From a checkpoint of a small audio frame classifier.
Model: 2.26M parameters, log mel input, arch crnn, norm batchnorm, activation elu, depths [1, 2, 1], widths [192, 288, 432], rnn gru.
Data: trained on tunes sung on syllables by a formant synthesiser, 39062 training examples.
Rows from block 4, named by matrix and row number. Each number is 50 + 12 x the weight over its row's rms, rounded and kept within 0 to 99. All counts start at 0. After the name is the row's rms in percent of the matrix's.
# weight_ih_l0_reverse: GRU input weights, backward direction (gates r, z, n stacked) (model.rnn.0.rnn.weight_ih_l0_reverse, 384x432), inputs 248-309
weight_ih_l0_reverse.227 095:47 54 50 41 51 48 48 56 39 53 42 59 45 53 38 56 62 38 42 51 68 50 67 61 63 48 55 37 44 54 48 63 69 64 56 31 55 40 72 27 78 50 61 53 61 24 58 52 41 61 56 39 46 44 44 47 49 60 56 49 52 72
weight_ih_l0_reverse.228 099:55 57 70 47 35 46 47 41 50 59 40 38 59 64 58 55 61 45 45 64 57 63 41 52 43 78 54 29 73 43 44 41 53 43 49 58 44 75 63 41 68 61 49 35 57 47 70 31 52 68 68 43 49 25 38 44 53 49 49 46 36 59
weight_ih_l0_reverse.229 099:62 38 44 62 26 33 64 52 45 44 50 40 58 51 68 46 54 41 48 58 48 50 39 65 62 67 64 27 48 52 62 62 41 58 48 43 66 51 46 70 64 56 48 64 34 79 36 33 63 53 52 47 55 33 41 49 57 58 49 46 50 36
weight_ih_l0_reverse.230 096:66 36 26 62 42 49 52 47 74 48 59 52 56 67 53 60 60 52 66 52 48 51 24 52 30 51 56 29 48 57 41 63 58 31 54 65 42 78 52 40 47 64 34 54 47 47 37 42 32 32 50 42 53 43 56 50 52 55 40 21 56 43
weight_ih_l0_reverse.231 093:32 43 32 75 34 45 52 42 46 45 54 72 72 47 58 62 45 64 62 58 67 44 45 51 34 36 32 55 46 60 52 31 48 58 37 56 75 70 66 25 52 61 38 53 74 47 58 43 49 57 29 35 60 54 72 47 39 44 67 53 51 64
weight_ih_l0_reverse.232 099:47 72 74 57 52 56 27 37 49 54 37 54 35 65 52 78 52 42 46 26 75 53 49 68 76 54 54 65 57 25 44 47 46 36 42 30 51 34 61 49 35 39 51 46 48 40 76 43 45 27 52 53 59 45 43 61 47 32 72 42 54 60
weight_ih_l0_reverse.233 100:29 56 49 37 54 54 59 68 39 66 60 51 53 63 85 69 56 31 48 48 38 57 44 73 54 48 56 48 43 38 60 56 48 51 63 64 53 40 69 55 45 50 43 57 45 39 46 64 57 35 81 61 46 57 66 36 61 32 66 38 58 49
weight_ih_l0_reverse.234 100:44 43 61 46 58 48 53 68 64 33 52 58 48 58 41 64 42 42 52 45 58 52 37 66 75 44 54 59 61 34 74 66 35 52 28 40 59 54 60 15 49 60 45 52 43 26 53 56 58 54 50 70 60 64 56 33 58 40 54 44 54 57
weight_ih_l0_reverse.235 105:64 26 53 51 34 55 59 42 74 46 81 55 41 44 69 51 53 48 56 49 59 81 55 39 55 51 52 46 23 37 35 59 51 55 65 28 45 75 66 74 56 50 44 70 44 40 56 45 49 34 47 42 31 68 58 52 50 39 41 54 62 51
weight_ih_l0_reverse.236 095:78 58 38 46 37 63 54 59 34 55 69 56 34 37 63 65 69 40 53 35 41 49 44 71 67 41 70 39 49 45 36 55 47 50 64 47 41 39 63 60 54 45 56 51 48 51 53 48 35 66 61 33 46 41 43 71 54 60 63 55 50 47
weight_ih_l0_reverse.237 101:43 53 47 30 51 55 59 62 65 52 41 57 54 32 65 60 57 50 56 73 55 53 51 59 45 50 56 56 58 31 28 74 58 57 60 36 55 54 58 73 61 40 60 61 55 53 44 53 56 26 51 48 50 42 25 56 47 61 55 58 35 54
weight_ih_l0_reverse.238 096:55 47 55 47 64 32 38 37 60 44 44 55 58 41 42 65 67 46 52 48 50 38 62 78 74 45 60 50 46 32 35 53 50 39 63 34 40 61 37 57 60 47 47 57 55 35 38 31 56 30 49 53 42 38 51 52 38 52 57 67 37 62
weight_ih_l0_reverse.239 095:45 51 37 34 55 59 57 42 52 51 50 63 63 27 49 22 76 72 49 44 46 68 59 50 66 59 55 48 59 44 28 52 56 27 67 47 29 60 50 44 32 37 56 53 46 50 25 58 43 52 61 49 49 66 29 70 56 68 37 55 41 46
weight_ih_l0_reverse.240 099:33 52 58 56 68 51 53 55 32 46 37 42 65 43 38 41 21 58 48 57 77 52 61 40 67 52 46 52 49 62 53 59 69 52 67 42 58 50 59 59 49 43 58 50 63 70 47 40 60 48 72 36 46 56 37 45 27 64 54 45 43 17
weight_ih_l0_reverse.241 099:74 75 50 57 33 31 60 54 55 46 41 80 54 47 35 51 39 56 52 65 29 65 50 50 63 60 55 48 64 59 52 49 53 50 56 64 37 52 45 50 52 75 37 26 35 48 66 51 53 67 50 19 44 51 39 38 54 50 57 53 66 50
weight_ih_l0_reverse.242 099:57 47 50 30 44 59 40 33 58 66 39 52 63 53 43 56 49 63 52 54 75 65 56 48 52 38 55 30 57 51 45 52 62 31 55 52 41 34 67 40 44 59 49 48 52 58 45 34 28 33 45 70 34 31 49 52 46 47 51 62 45 46
weight_ih_l0_reverse.243 097:33 43 68 38 56 47 40 41 65 48 33 52 49 42 17 48 32 73 66 50 25 50 44 65 59 37 53 47 55 57 44 31 83 73 46 52 33 53 45 43 46 48 49 54 29 53 63 35 53 67 00 45 43 46 24 67 44 51 41 39 53 47
weight_ih_l0_reverse.244 101:53 49 66 46 29 35 59 30 46 54 27 40 53 44 45 42 48 39 35 33 45 35 44 72 33 57 74 42 55 54 48 48 43 58 42 47 57 47 27 82 53 58 53 53 60 50 43 70 56 49 48 40 41 42 43 63 58 44 45 23 51 65
weight_ih_l0_reverse.245 101:09 47 38 71 52 64 70 52 75 58 41 54 50 45 38 54 54 53 61 64 62 55 41 53 52 37 63 39 66 54 48 49 62 48 56 33 58 42 57 31 45 47 49 51 10 40 65 43 67 59 49 65 60 60 59 64 39 60 45 49 52 38
weight_ih_l0_reverse.246 097:71 55 37 45 51 41 46 51 33 50 35 40 33 54 43 65 21 48 58 53 49 59 55 39 50 51 32 77 83 53 29 66 51 47 46 45 32 54 75 30 65 61 70 38 32 69 65 42 44 44 58 46 60 74 37 34 58 62 60 39 53 42
weight_ih_l0_reverse.247 101:45 63 52 36 38 38 54 58 58 43 47 34 47 45 26 39 67 40 64 25 49 58 40 68 47 48 55 20 33 29 39 59 36 36 44 62 32 66 54 43 49 45 25 48 54 53 35 50 39 79 48 51 72 45 30 50 64 39 60 51 50 43
weight_ih_l0_reverse.248 101:65 54 61 61 53 34 47 48 59 57 30 47 46 67 37 65 45 26 54 60 59 30 49 40 39 33 48 30 43 57 51 39 54 62 53 56 26 52 36 60 63 52 48 61 67 33 57 59 34 41 31 47 59 23 67 54 46 58 34 52 48 61
weight_ih_l0_reverse.249 101:44 30 65 61 71 34 29 46 45 43 59 56 33 40 61 69 41 46 64 41 47 64 37 36 55 50 54 42 40 63 74 65 62 63 50 50 56 57 49 53 59 63 56 65 45 44 53 56 45 46 38 55 53 62 37 48 36 52 55 83 56 67